A small encoder-decoder audio transcriber, trained from scratch.
Model: encoder arch tdnn, encoder norm batchnorm, encoder depths [9], decoder width 256, decoder layers 8, decoder norm rmsnorm, decoder activation relu.
Rows from block 6 of the audio encoder, named by matrix and row number. Each number is 128 + 32 x the weight over its row's rms, rounded and kept within 0 to 255. All counts start at 0. Numbers have three digits each. After the name is the row's rms in percent of the matrix's.
# conv: width-3 conv (encoder.blocks.6.conv.weight, 384x384x3), inputs 60-89, a 3 kernel for each
conv.35 100:114189150180107215105133119157111090118124135150138128138137066179157096157122128168148100086090177125126108142175159123116150127125146072122185136169151152133063127084152123168142080092209188153073149167086095156152146152099071087145078148167122142121106122117168121138
conv.36 098:121185102179140120124083164060090139159072114089096159137139156126129091101127151145131131081136106201099133171091138116174190101107119130145107143109123105136198108120075072138145183117117093086065126100105159143128111160102135134125139144155117127160118122098123133124
conv.37 100:049109091171139090161110130095164119165127127177131183095089036105172105186158190138096078076156120152076121109102094119121200104118109119098076138130159162149058107152116146139125140095127113039148143149152173124109163091092090084113101123136044121134174183167160134140
conv.38 098:083121143150139118114157152129051132107142116140171155061079120119102185171121083168145120125131139160150121073131128143156116099132124156115144128112104083178138137097110105086115111174152162083186135113082141108090109147112126109107126123142124112093094085116188184119
conv.39 100:128104172135132095136161145094113157176110168146108177189145170186105056116192100159149117166142237214151164145131182143221139157109173126159136156105127128113170127176147101123104177142129111148084157136108072136161138125107100090123184158151187131159188102119166075063
conv.40 101:136106119144103065175142103137097162084153116189185110106097155123114138135121122117229115121166169126138124139131065146120119155154126126101117103123089056041101046138115137143135098107130121124172138128168090071137159109145153127195140112119147115064068162156134121088
conv.41 105:059118131130135123115130142120140079127140106103172113138187134147112132119111083138159094070129093088129120168111097170193152101123102153103094115127097100190109164165087137141091086133047114171112143073096170205099130153066116117068061094135113133180110145096135161153
conv.42 100:102126143100078125140162101142148113084128108138143037076117165121114136140139123118155108093116179100100140109147139097162122117139146116045107128148132080158169176145223168132145137183110094113081111154172121105114194157122150087150090097108125121134101151165121096147
conv.43 101:104097127218120065096167141196175146118174158150144119158120081154113128149159146149083075167178111100165120078103113168203106194233136112125085135162150116117049145091032096112102078185112120124161166187120119124140147160124107112162112086179094197142190195136142152098
conv.44 097:125083008124107135140051077177143093164077140195111112036085105117090111152084111161119131191128129163141107148159155093085056081137185110158158113123124099103104112118089107092111091100078153148157128074124163126126164131101161129133160157137104048106087120160140108149
conv.45 103:119155111205174058143154113114123142172151082112088083161136131080083168133094093101059164125207159176147109158165138200185173101099131072102099108152161121157057155116120088141100118117017174200133136154171115086084128130083082107040125147105163156127148123124131135079
conv.46 098:127101098118158162101083134134096115139139082141084199148134119172087072106109138158177159217076118127119138174089070114095116136132104170107094142130119126125197079109074115104102087212112168112132140151114136147114174123112168150160107168123078061207077106168113103096
conv.47 105:135079074112117112158141134190139159051115175129104135132101109153154126179120099134127110197115108127125120134134101188148120149127153106113165108118100134057085130081082108073077173225048139123115183132122146091127126169168160153134077086138112085165101145099152115138
conv.48 098:174117118161115080127139154125150126139124181072121144163145091159085159151123140137114128205104131146106111115123109133081137161129169147122122125115158167144123157140143049070173125218139108093097103159182147170112179153115088169134099101088142132147177127150123095181
conv.49 098:193186104092137118146159106120172134096151147122141169125078121172126149136145127131155187063128127130198145103121124136103153148145140146151193161154143106113113172100122109103103148194126118066082155159124138094104102125153149123106157169107105134117104112166090132159
conv.50 103:111140155114158159116177114115118128118172141115110111120050075078121170088080109164147117129119128122165124120128100054104118162151148167109091087145167111118127134129070118168198070114154155117138186162140153149157118158133118137090144117150202080060112148136155123159
conv.51 098:083066138083107143128106116101139126099152093106108081134147167130164061148171160098105068105079059136090132137128088149145086154153102116099149129130154081149146097162100110158141127123110097134084130168096162148097169166154141121107158172137129151094086080108187115160
conv.52 102:075167106160088126122142116164116194096110221138121152088110094125152099136139121196146103166131103091139105101117180101142131053117131129107174122152151174159073230146095104117202124153199101116090121084120131152140152121150073095106170062128111131152088170209051078133
conv.53 099:145123111124145115126130140106101091131139174123115058127124139104169103123108118148173184139156150147167118149148082145143106131165133105129094142142107127162147123104123087146079120176120134137120134114164144143174123132114103061164104107107141134140102119110164111164
conv.54 098:116122105079124119183119144094178143150109085135110081180106124155102100138131119121172129136131074101102147141120136132062149180200162098127188167172182133102138106140125164186148109137206127080112099147169147137157112172137129080151132135071134093151143130191182117137
conv.55 101:128117121152159112090165152189116141138142164099113132140158143155126175161143152135128099149127064118149127127168170048088161138189112102147127142127145144137148083149200144095169132158143115194139149172128138132134132084134191142050144144174123151070038158145109117123
conv.56 101:169122147103108112107126110153113131127148162029134202150125149123098177140112163076076140103172144079105139061071042119141102124174100181105148141124146151132193148090144100092084098109192142083090118113130133099096155111202135122155075137160168150110145186108148129175
conv.57 105:100150186117179131148115124108148106118158121117116135094081140092150052179115127110163101117122176108175151110143097157111090159131156121139121126154151132123144082073131133178129059129143181065102128118127088071133177135082163167101186188119189168122218177190152178186
conv.58 094:130139074089125187151097112157118128135137143185116077171072115143108118144123160103116140137159191145136139116157130164122128142118103158122072135133128149142103125124117115111090076107137108100094098132138134181146095172158137091114127085151065173115067075152162105074
conv.59 095:110109196146097116119110148105123080096122157112088124141207178184061139170109168104107135136080080112190194132135133188104071117160133198149154155139135124133161108127109069049055138178116129046104163150114161146183151126141142158180088113145129111115114094166127067111
conv.60 099:181109148112155128121122074130148173153108166107126122115144164079134122133111116143111201157139150102154147149124110129141109144129124155148166152125122078109194109064143128093129132142119119104129173174120113121159130121098077168123140172172156090094253134120125145127
conv.61 100:173178147139092103127119135109153189134132152061063136098080073094089114092146130102130144065111134122114161164154170170162124161121124163167167163140147127139146173152150139127108143143155121164175143151135160152119148120121076121122083131127170141132127136128108132190
conv.62 095:147072126195120106111158114132160132093102109142180148073087075132110091117165140101079101132146126081139142152160127176146117146148134120058193141159138095118123141160091083201141159080052153129113142133196134159159156119122157131058125129125148075092164143062152156111
conv.63 092:080101093104140104175095156136174187147143111135120146148105154173172133113142182152153108156122127085105093164082086124104063159145124124105135135154073124124192155098140116136163098159152147133122191144135161136138130153132138171142154120138119105097143168112135115150
conv.64 101:090137160207100174155130132184118057180138100176150194083094089118049152086126091118165114149163169115094141160133092123138105103126152152117068105138119097053089101157106064078114104043151134120130091151118170147133118111119091123137150161097080129077079118125099125134
conv.65 107:104135089105100113125117145085149116154144146129105059076136105213109163148140160129146093190181157108144148131137057102080085154160110126064105144164110130128192142130132189184146126157136100103117141119105145059072134139095168156130116125131121144155217208121151147102
conv.66 098:143065140195139114102117106114210137112162103136102147104107139098148114085160133126097054104136129148131108156110053109051113126152137140131070125169142152131063174113146103161179140106131086074142132106123127171182104091114129098133104232194147071060092082129165137111
conv.67 106:087094107111147113119102136183161164164149130159151148089097134159079058151139139193143104169144133115110155115128155072088167130159136076154161118138157103110091214099167179086131176155114102095147084136129138123160142153117115119098087110168185098110171189154084108100
conv.68 097:197097142138133068182123147160163169117147119078087081180097058073161166135095133068163077124134111137095067123106083108176074158179129123123154134162163098083147076119138131105117064093110141071113139129104143095129147122129097092178135092139120157102165188159149144083
conv.69 102:119094167114123130157114142123176134146130166089174155189157101137124102164163167168117157123083149157192170085116129073131089121131148061161150130126146107152102151115120083166129102106215101133124141151147110146162116201158083157125190154177182153097125124087093120102
conv.70 098:117122152100122169116078071162201105122118118162152121117171174108057110169127137143129171133117113203130110064119077077091129147151100131176152109138117136189201106094145129154123092120067204166094170138111104114139136095141128174182141125179180184194150184124135135119
conv.71 097:137178110132119113102104125131143073112145076105067145223188140169065101182171129148112100126166185112155155120053099116125110121147152126124119121157150039176177199210153147132083118074208117094132099112106108153134133153118156126113121128100097181162143073147114143151
conv.72 100:119100091145107138096149076148141166160132049121117080089102183169083060144110147171123141159182076143110121161195108072084111124161129092113143130173120057083165158154154141111139161142178156081135107121146111141136119101102143103136086097144159133088126079116114138137
conv.73 099:117189113109113137140105098099123123126193162197167088135138122073146131107111145130142154191160142152152150148157110102166109125130119139161133151139139116124121109181133126121116120095122131136093104139146134129146140079109117138158103127109126190071093068099118133137
conv.74 097:105110134131100110126090116105150156145115122149122169121141158124112116114143089085092125101077113144134142148117124137129058159132141110114096126106149122103131096155115106108186089118128052084140149127092159117122070154107160175141116132110064070154163116113095107068
conv.75 095:118081222221115155146156082148131118169093073151156141135180109128128159187165111153113147069020068097114119113135093155151149145083144097119115145137163116120097093135096133162145159102190049059094099124133146123148100124162102154116143107107134143142085077142131099132
conv.76 097:048127147104041155143086128119140115111115151127101071109113158061137174102173124128137167170173123169119090131166164104150189131109129116113142139128133130157138119119089135156107088109130118146151150150101121135157130104105149080139181158122120069076110061116113103145
conv.77 096:139151148045089124091081082130113088162135101119129122151121115166130068087110101135130145131121162107099113099104154173094126154108135131127160109108138136138122138171127152065096133163120142165150129192169089154120102167106167209155092137152151118120100139136084107136
conv.78 103:191144070115128120133168152140128122103077119068143155139116147136183135107117104087110159084141165133101085138187131111106071168189139135094056154148136082139072156141106151079130123163123154192077175147083099127148144092151155081129139174137104098115111127170135147147
conv.79 110:117142087059140140124116143105129121179136099094150161119121105102119187160129115121176128141140134150142151172084133123114149152148106126097137126143117097157103181066110171125107078213200164055132139141110147149107074153163062211160158095158121112163154092088175124106
conv.80 101:113184134175071137187132172101115160163154150143143122156154182118067120117096117113132208123064043099101096147107137171117107133121148158144155137126130118116157143091155138113162090124154218132160109085125050083158189162088102171090091106124116135126089101104104061081
conv.81 102:110149140155097083183144146144113117166123144170082129170135097162134125147166186148117108130124091130121150160113089142173157120094125070134189122126131158129126086158113181104094117163116160094173118157150128123102154173152125103146153117163134090165177148171139117111
conv.82 101:159149144072160109124148100137076109107154133115161119131166165105083088142157098198098090094130122132116094184136157130076115162144164091102140126115122138168138143119158162150153150144144127125101106168125146157173155126133103125112137118169109164114093171193119174157
conv.83 096:125076091085119087176174162135121122180118098127162125092111171066051083151111178140170094148183115150147132106143068140116136178150122114135161151159087216120071092090150117154164125147124028145116159087106104108147151144070157139127085147107137157121145177119155170130
conv.84 096:091126180151167127149130148117180131160118093154115098129141162136104236126178164090059156165137121083066102151145150054138103179142148121133079166151176071151192133157102139077105118143167147085107101086076139124162043152092130148163105146121127116122101073104153139144
conv.85 098:064073101163155139147131188138127092086101174125111205105189148147148080167167116164116118129096156096030077183109131147216121113123122137124080135114091102162130120084130125112142102128141095113132132167134153129155143207131106154124149195129194178106188200106194167132
conv.86 097:138081177117098115120152163191150147132106126173180106094115139104118129079150101136121109094118116129106126179168138101151130128139138134138121114123114129114075109123117171120190131120156134167202117103144139156168154166138117101122194145110140058143072131073109108090
conv.87 103:108136080124162185155152076070184131117097142107075132163141142099157130129122093148149191086150151136110101110114096085111103136137127094130101129137133148072105084179103108129129154215179087130125186175161190185173145167124107089139179171156149094082141121148067128113
conv.88 100:140070154123159164084082147160187118088107147116094143172077125068095125130129127134115073092114088095134184124147114175173119135142152138213200141118147116123127143131084167142104064181165116127074111151146120101151162136130187182162114099123113139126203152138131133185
conv.89 102:182097132150091155144112187154091146093076105158131155130163130133124124153114116152150107111163098139097125134172194129085172097100139109067099105156143086104144173071096139100091067146158170137170134086111112164149080147100115146111143095112091115087124065141119122107
conv.90 104:155116155093069165135079123137115113143089139131134131135115137123079106149152160131120101133130134171116175033094168070099091135124160106122199129092109119117159169126081214152081115096119131128130115136118122138140117069106066180147150095064120111100124079125146111158
conv.91 095:038067112067075118143098163115130108182113140193171147153140142177079132178134182157196175133080083114155181075097076139205163107132117131069148118156128100137148137125112157126115071136129125071132139146134168149175131159162136102118111142192160119117191149156090139102
conv.92 100:100116140152156157082127144132056130179185178125108154102094047112145150160127107182099139106063137134109112068146219100131095154145147133133077131150164093119128160164159124128116170207178146161075162143116137138115156160109158139120200118150066162161118093124186147113
conv.93 099:095129157138134100093141142108173093126138125109102143149073188136127114120128114122125179126136122143156150143152110088091016126112100074141173148133125135133118152130132169098142113055171136151116125123160170131076140140150132142142147150137154100073139169157089077137
conv.94 097:142201154109114108141101107148087154165154119124145113159166118146166094097090097096124153056037133111089135123090154162127106175140116133081130114088123147156129102076155169175159145149038108131156123113167130139120134142156173154048178106139098111183176145146149169101
conv.95 098:107100109068111116149115100103148109157106088176105080129113158160127121076107116172121091134144101105129073140147092135157063126107078110103133114124093059144092160126178164137118060105098185103111153111125161128111101152114121141119178100150157206124142141162146097109
conv.96 101:233128111054039130132146170101158097110206132097065162140132119059169142097122093080089102132137144104103123083137168100166177133130117134101141150131120083109069161130054100137138118087197176071108125139150129143098140091145104145116146161207141189123167157124120150119
conv.97 104:122129140081182107141115123134169067217030146119123114137190124164069178107133106160110151141200146135132157105164155157156162126126095107147109128137127118168128105135125113126079083238137115121123130129100072105112077172152121210170125104117137074095111151115122111155
conv.98 102:113101170157153193163146128122092118150084151185184183143124102140091186143111117123123157166146138188172144118139142127154140165176137146141120155117113175108140147170099155133097099114085104163115150184106128152157096182134147146103129149125104037111109119100104126092
conv.99 099:059108126120110104119158101171159114143095127142132130067088093103135157113132127096092121066139136130132148083113048133147134151154089115149157146151088111089170155155142116106158089109208175151193127167159160187172123143158123133126156128154142098045111110136079162099
conv.100 100:116122120109102100105155174133172162156163139134190175157104127101211174135119135109220239151132155145168183085143165110107152099082127155082162103101112065063108160113058155093146142153102132127121127076130150090141147127149184126071180129078166122147112114126165173177
conv.101 098:126148152196148102098126128174113086086095203118131104151135130026110133157117116130096139122149174124162139133164117154155181104154170120141048150172143108123187086107072170123096058156161076157098171164157127100149146165088148086096085154107085134092136131134060123144
conv.102 101:177138082178142173162145157078162146167211174173128142114133149127116192079173189105129091097126160102113144116168116159138115147130096121141137133132121081129198153144186136136158045119124150123090141102114090154167077080123125143153144154112095122124199134074162140114
conv.103 103:058136108076114175078106104141109127165093171107112168116153136164099078090122145111107224176094150131112122160164125058111102143136110134152140155146127137130113142106105204123145146109162157109115129161167136123143101113128169174079130102133106078160145091088095091128
conv.104 103:139178183126116102119118165160087128152105101088103150136045052102107143147137148099133115103150109139135144115122153153102069153151131139151084150141170165109136109120165121202143147175062150108154175156095133125087087139101127163090109094145160069142126102123130120128
conv.105 103:114139106096194233116121134108127117129066096122147212102126210148109144063123144133112102083148143106153150127116127071144127117174144135065134099129105128114162153119084078102165081128203125155120108107123129184148118109220159125169127148148080070190105116159146133164
conv.106 096:145161133163096126110155132154187155103104237103168134194108161116142112097161177129101109149114122095120101087143087136137107139139173115189151152111139128116138175146151156132126126117106156115124107100116108075108163125137099116120132092150051114118157124115169122125
conv.107 098:108097106129165118107117150160168131142163114128125098174109140125058156101173096160068162131156133128157172134127141123045120149156194150153077136128146084104113170133101136136124210142100146032123164107105182130118166033080090136158086151150153100145132107158133155165
conv.108 106:117109123095103109124146147042148114114089117121110114127109141119143180104134128104039081157176123147127143153153163155110137174136173100116103128136132176151110111167101117142156086136111072140128169118105189141133121102107131082194136128124148136127121159144175110186
conv.109 100:046139105177120103130130151147093184152066150159157170148118108135117131183069095087137140159117102152148134115147137129173132146118100160117152137170102103119137157157092138134109090091132239195092138173126167153128172145148169120147121137145128116175157119097181133115
conv.110 097:194165166121188051138116143160179077170117150135130112165144185079184111183153116088172229183120128086166147106121090188214064124116151124092123110116119177178134160106150088114103137137131157133157165170135121127091119127071158085169127120133162141151121175160133102147
conv.111 099:128157108105096136134082077105119162088126137160155150221191115070075130084128141085109131086158162143168151096081120127046054140138155103106117136148139124106139144113075134101140102099134177153165104147123140148152133122127108076148118053110117101169130135193127115158
conv.112 093:110120114140114092147145091107128156198118168173121152149123145061127099145107110176145171175155119171164119155138119065152149139115117125120063158127134127241140164106065181157184130193093141091115091149188128095090184093067057163133152136100198098109154115165168139131
conv.113 094:094165133103072121118134167152145112130138115138123081133139160103130127081102066083065187171163195139147157136090106135155154150153158085103098127113158078057123142168132138147130130100195156123109166135137133132151100125153078082077120130138112088120149193165121153143
conv.114 099:066112103125090140157178113111105161110100084141118108070169180141079138152165161170142243131142129144149090141096189077150107098148161073085085127112153047150188180137140152097138141143150115154164173099128138137102145143107132105100108121114118093134141135162136174165
conv.115 096:141124181193143112143040118108087168103124106095118148108111123024108163167115129065095160146134132138135148191129129050069119115139104075086144163148125126124162101106141137065119123133116068090111075092129181097124121115137107169105121124171107089125132140076157119093
conv.116 100:141117100167063162128104069148150154089137044126098117126124095138192029117104101133119051131125119106077073156134162107171076179160131081067179143129149128081160116092155165091143152086167144115171123152098139099098152039094088160151112120111114115056185156123163123089
conv.117 098:115120147172073125103112159045074170137150151180131173163130119121110092094110163165124155121103100150141120137124133084106160128146143120255137117141154100121105104163155101100173120105170167162150144152158128129167174134162101152137105121149149144115159152133115135155
conv.118 099:140184103157077095113105167092144158123167134149128125102117082095096118145113178089087190131121156166106100090098127093125142117120105153182177142120113131218150129072127149116147079110155217148143134106142114133146101175179115176117143149130079075149086139136118158183
conv.119 104:169140089162164120081075163110092113182084131053089163154109104151163190122087099101165146076116126089087128097134144064120206092099115101117111137131133134138113145145083163135159086083058133171190133113120194127113097146135106106083079057140127086189111123125144112152
conv.120 107:098184131168178111133116144145130134157149036151098159153121152075141174150186138187119101172129101173126157134116172069173113107166119146150082130120127106136221084058129161108158107110106107114082183141128141137094198144128154165150121108127156104079182207105154129145
conv.121 101:151068177134121097143135147102146160110087112196077127157127122075130119086102153150130170130138108148099143128090160139141084092113138129086127145066120181126094133125112111104150146126110105108077124103083130130102083162176134149117164146116075117148147089116092108159
conv.122 098:086103131123082139174070135189167136150176160161045137088142108072100161162169147138098145175098113125120137178142179127099139161152172179148108124126124109139109090067141145107099107160114094107127118129200152106117141145181131094132131129113121132104162115165126124139
conv.123 096:117102123133107147141169150135141137138151180129090121122119143126130130119109116138103207151124084128110096143137125033164104145165164106169139149148156094123174166100113161159165105044153128084138157138177121142112191116164177091099180120162136158096130107158129179129
conv.124 098:125160150112134135142127135142134113141129191154147130128103192148096182126107095125156149122063145113165123105106130168145099112158142145131139142170139132147145121131127131134133042071074110141117162154147156089117140164099071079120130129166096140102066100161129149147
conv.125 099:113139188075069188099176144112139091080115130092130099123177148098148079138128096146151112149125120087157121133123169087111140111161147138129174126170144110058191127192138085166137175142108103165181113109096133112065137132151141131166212168094156172110107185134131174058
conv.126 102:126090152150092160133121122086089147198107072123139122086152192117177164125143129070084118078131136130117067169131130144125112118131122126104186121117138098118021100143124149164093074140133085118116070148154097102147158162160043121131089098186185082163129170162052103142
conv.127 097:104062173084080120136144126129140113115119118102163159129087114089147133133106092146121128116097162150124195116099126174048110174143119132161184141155146175171129051157134158236213162105158084139080078081098151136202098131124152174162102123147127100116124093125187164129
conv.128 097:114106110106072136149160096123112123077142135118141110143115123098147126087125116111101128139121135126147143159121176045070185158125135186074139131137141116175196194139038146131122160093108179076107093123132138113119113143094192109122151077156087155152174131110148124098
conv.129 102:112118175102120116090149130140124109143128121114120114168126162104141166141152169125178090095124131154141168092103144095132131092134129108166111132143146089091097122120150113107080181102056162145123102185152104111131115190145106168150123160153181111110097102158130173191
conv.130 094:135112080150137083102122113122136103117097121126091154126157124058030177113132132133115124155157086128116140097113171165184135178155148152165170101140162110072140126121104117119073154187073100121142098161152150091118099157108125174109111170132132137092162142120131160161
conv.131 101:154134093152123121118131161161111153140133108150125137112181129166153164118104074100165202084073152136157163116106150094063112143156130177137118136121117131128191090091136098107077109068138104138140141102128115125121104078126180120096155142134075099127106168065127112112
conv.132 099:112092116200093121099134149113149113050099152124149104102134177169145088109112115150160152144149079148130133152178105217149127125134128145120115131150119125132147130135068139085047171141169064115059107102124076120087162127147130122157131151123111126102158103117155174127
conv.133 103:096129088158133107125127109173162131103078061143120086166122169046123171150168104098095142179115090121119171121121134126129145171122166104113114154097139107103078080100162132142140122121085155157123092110129159144186112087145150088099215181144071085089113109112121099126
conv.134 106:171100091189148064128115157153094158141130101082105110132138062198143100153133115138121151093150148155097091081102125098144091156175134111143099121127152110125142100155115160185125167127054156119120145129100148130111140165084115157117067089150112109065156144176151118106
conv.135 096:140060117210175113149157157044115117107085117133129156144117116134112101082126155126181151131165129137134130143114138089026060184141145111118142150154129096114212175155131096131116096144146090129121114143128184133116121154112128141123129187130150107130122144159129177185
conv.136 101:044117189121128065127157127139155172180114166105122171080128159109144154120098141201144120088103110121099146065130096116105083125135142145105167114150147109114104148106137028046133096096126117136122144129138159085104123124142100150119122060162169150097141107147143102085
conv.137 100:183190199164113049152114132092146157093074104120096106081074096144146149090110168122109124128199161122139125176163152140093118127134130145125174115118111146089098124175157122164178154179136129124098127184150177129113092065107133099118085083132133094114137169189147099092
conv.138 092:110115134131161156113134163125157193148144142142179173133146161152133052092156132143095068122142099119110164214144128081048120149129092241084110132131099126124145120058158138115102152138087134067077109139150171125109122098171078154108152123139102109161137126091128170172
conv.139 103:123089144115091116111117102192181091196145097065113081128105106095146094105112128150128143140047130128120134150117127137198102163141117106200182129125155065132167120128081154152105064090126112093092136141095105116117127160155118114101160143128137171105110129117111117170
conv.140 101:154179149157100160137152097151104133200151109095163118141122099112151168089087126139084099172184135175119140116151102150144051120154129085160125119155125149171108162122137209139125150178108174090136144167131102153087174119090115092140147147144145100102128140078163090118
conv.141 102:185143164128147109111136123132123108139155150157112112176141136108154137148116120102093097173213109131113108128143145144158126119118084138111086122116077172108135167102091140154144160128160149179185151161127084133082100167177099141106102087102067139150089162160182108138
conv.142 105:096093173197155143147123128134180138132177181100130202125153168108122164089111159097129144176104109183121111150153122029130105126122143137096141127154160079129133143212094127179112115098068125147126141128141128101096075075105095144091152162107101143106074090123149098150
conv.143 106:142123148170063092134135144129119128097112156129108146131099138051128122130085127116171104155155077132164121132081103122068144131152158123116120132133123161192134169110116132094159108172092127101159080102132193159142121160075154189119165131111079068120060108172114130124
conv.144 100:151125171122110127130126125125143122105137137076129120147126057110128136143108123127138166127076119165183160168117103111102116136152141095142139163162185132086109118097162087127140110138099170131130168092071158105140113143111185179106196101126110113148163125151123102133
conv.145 100:115077144086048060090140139165125141085052058161159141119105100169090121112115124147168128132148134154135135150157101177138092173151131109162137141183138142144093151154118134119136187169100118131177157172141077139098157165107184093145112121111156141090232137102119079113
conv.146 103:120144127052090113106125122172123148141105138123096092159187178106115114073107147103106152142149143121133115102071127123102074122128130142167156126163127192208059165130138119128111159127202121119081132122121090069098113158176146127068150160157126083161129141151110134087
conv.147 100:206122147127105111135103107136133146147164135148153118126084096112164154128102134132153114147157157134091110127130140135099208149160150104139121135126152094122106128114063148133181138122120106109124160145153146161126121100134134118176143112150161159155092117146117107108
conv.148 102:086104127146134141115098135176184132183136146141102102131133153086080156111153193162127148103157178161079134127148154145191110137133115107130196114115126090087149127111091184150154082166140104077113133102122113139137087121149169168134240156151118078113183191128158137131
conv.149 100:150190129189155157136093139152145114053222159116144189129176119099116152136094117110157154138161103129128148128135149155137124128130179116071165125115118120125120108078163143134182149129145140129119124112153198147119133124132173116153108098114164184138140113161113126094
conv.150 103:092072127102108160119106139113110141125134181122116201156151089098166149127156122186136109084126139155139128149136155161100115113130102167108140107147098133095112174156111130139096116128133141181154180118126073079116082121160159119070098119132137144167157107121138143118
conv.151 106:048153091136169155100097100131115104097090150121164101109191144130069165142090161198146177119123113168170131114182196106089109147173151106119172148148130144141121182140123132094113144111156149117119156117123107062078107088133121160181150120167117113146167130114157134133
conv.152 100:148163125143111109149122107140165118124099076100076123146166159159126113114134144164109152171139130127124130135107123194112152119114121133055139132162153198159132129153130112122159135092059156135134121140120132168120121113093116126155089106092141120128099119127108125114
conv.153 098:162102149105107140130151137159126097090138133173172179146128156092103108158160116102120143099117098133137120116099170171171063142146159205093148120129135184081085110093076106112135186136088115107122109114085154101105147127114121147135078084140100126179040159086074137104
conv.154 098:090159140167146128101120122143119138125149118111160111161129120139095093146110135121090136160093129185192124130100112194085123140164170087153149092146152142098089082099115132160143122156122130114119123131141141174106157126153138176075148140079148201144133182231109169134
conv.155 096:065105129199143135119141175130152085092169144123126078119143154058133108187125162136131136096106154108170151103146123066178172106146120149115093125109139177122099076109168157072141082094109110114185144213160119115146161173179115112101215139157139178161093102147128164079
conv.156 095:095027101118160123187137161140161095162105114141139131120122089088096077126137151160129166131094120153147118141095132133104121089152171119110113130125109118069058102128103149214135089112151106152123134142137185158178092139149088114129090093139101132110104102116139100122
conv.157 098:150120092169085129092155161131124140168165135136148150121121144067213108195174079092111145168116102158162190163135139085137076127152104130137157115146124151105062175114190111126113099091177104137149101113102140160085075163140143124111101152124117163149117142153158188122
conv.158 100:137097071133121134098140102184156118150144083087183151110090146145153109144139148157156128111157093103144081096094137164109179137137138123092121142094124163097094065122118082109090151151140129099130113122140097114165080121140128118134151156160150119133082165163142204166
conv.159 100:123073074104128136130106142131215152145092165115106115137107183083123158144141155123096105112125070107100075172143123096149197141129143156088066135129148167163126111115106103092130135143116119055064173102155125167122172149118118081077149112119117165163116084115124079101
conv.160 104:109111159043078095101109112196160156114133116127072132104147149127142109088152155127137126137130114136145121127128135180102110171154127089140187150154150091125129095132185136154143103118118155127070110195179124092115141079090083158081108122075127136072071045083117141095
conv.161 099:182118124160150141122125120133139125175157149119088133161141077061098135171127164090149094129097097158091161107111130139196106165142142147132168117128119131146150145153204166109139089126134084104130133119090177181126108188125181099157096096131106139070167170099136117177
conv.162 108:172145128143104074077136162171151169100037160118113151120146137102153131126104137107091119081079070114134119125158115131071163126142160116117117159139132138136111085119175149095199197151072080118135103108197126162147160152118165140094135112122144072179069113117103132170
conv.163 100:115096181110107089134130127160124098137143173207126112037117075151163143168147118119118097132147123188119086117152126094153255135125115112078150142129163140113108077067060132102143146112137109073140180112111151158128111149170109168119160148136090137074098062135090090112
conv.164 104:096118099096117148107107103139139132157190092153079043089119106125096142133093129124106084115149163179197062164167070174080122153118160079115130154156135083109087100139040149099132142199173151153175138128134108123182156065127138079154186145133146148095211171138201130137
conv.165 104:116149103120192141119115091173156135081096179119138101126186156138142163135111142178128116148187138176130129097142116124117030155168140104083105128161157180197054109091115208088109170162125072085129146148112144102130095191116201125128121129129138109094102142178138113125
conv.166 098:141153177134099120132132152116126146183149123051162116188113050148085158143156083185178140117117104111115140147167131124093103146134114104105185148157128098122143115134145123148134165109135167162144077134168168160142108154160102105093208122129166137176153166073145061117
conv.167 099:121144110155163154169128119155112155137055176184108093101105080206102108153122123095067146104100141147140169160183174150199181116136183151126054164168180115106109138165065122151147122150148069149156166152152117094147093107108170134141091134162096160130104120194145139128
conv.168 099:125095160114176104151112095145144145163108183109109119097131175108086142229154182120113095128103176103129073148154134100200133108109095126146212154125143120106126129096205125149133072149142117124089096136178139140159126080183155129100105152128175171173107118070165153137
conv.169 099:135099111072148097160097054137138195151108139175121044177141140065127115170141146107150124159112109175133162118133154081069108138144131104108143146138140160151148188070125139119175123146142093104097152149117115139074159109109151144185103114158152120056166148125148110063
conv.170 098:152151072100124133108080135136123127085134135128154077091092078118091117191118106076079088127127129119111126144137116117142098096117166110084088134094159103145106171157121111137124104120161116152113140152119118119066160156161149091108115092172161149100095168165110099088
conv.171 100:125136102160119092123113131171122098159115199188134156106108110094095100104127133163158131143130074162122141172202116113099066099107155156107139120122163093172132146099122079041118142167095172052136132139150119089142132095137093165110072107141086193116144172170058105202
conv.172 100:091136180156193178122126136137114167106126073056091128156109060118101158098116138152187178119085125111110130130139169154084122130137128132135093126127145114152137119110138192091147152202130144109112119114093188159150163089171142180121166131120080074137088063140141118145
conv.173 097:129170142086172136169115132150114166099136178106081116154108174088120166122098094138116123149113123181114113127139095159139143131119182090186166166129145055065072077132135141143164067118119059082141125143150108121164071110104155169175156112145169118139185124135164098149
conv.174 095:118140155089133102156056148103151155100094169166093149132126138123172121150117173109115148137152166144115098153157137085077151142115121132176082135147145126128127124158132142152100062090153143119126123137189127146136114155124105121134166190148115124140154174105079122076
conv.175 097:116119091115069087089102133113184175091061135117133130159137169132130133149089169151113132130088076157129123158139166124149096129123156166170096135135127135200094156138078128148131059140132095166118128168141133119157137102151106133102153138185144107120158154122119119142
conv.176 099:145101147174120118121118113148185164159197106108141120104147108112113166117148140125133092081133134109125118154100121152198134142149131110110147130135099139122110161144145133126119149150098157133182145164138152148132157154160067202127141154099180104133188117184200137162
conv.177 096:144163170104124118174111071102104092140147103194169098122096136126122113107072127161188174093152166116114052146131108137168057159142126081136190145144162143097142103143104124080138081130145136199103141159161131131143161189165130110154112137128143087046110170139135107098
conv.178 099:087164174124072089146134139118135127203072140114155122138152141145078163167142096117144195134078143128136160095110154075100149121146140132168142160167176082162163113156120153110167075149128139122129145129116128097132120106118095149127190153182189174108079114113133146136
conv.179 100:159147085118063168177149130097146150075168095132106096151073110100173096144139158059163135136124149113070110159132200166196121098114145099110123146129152125075127057093156152148162100180155124098123160144086103164163093129094136128077092141159118172097084131183095099091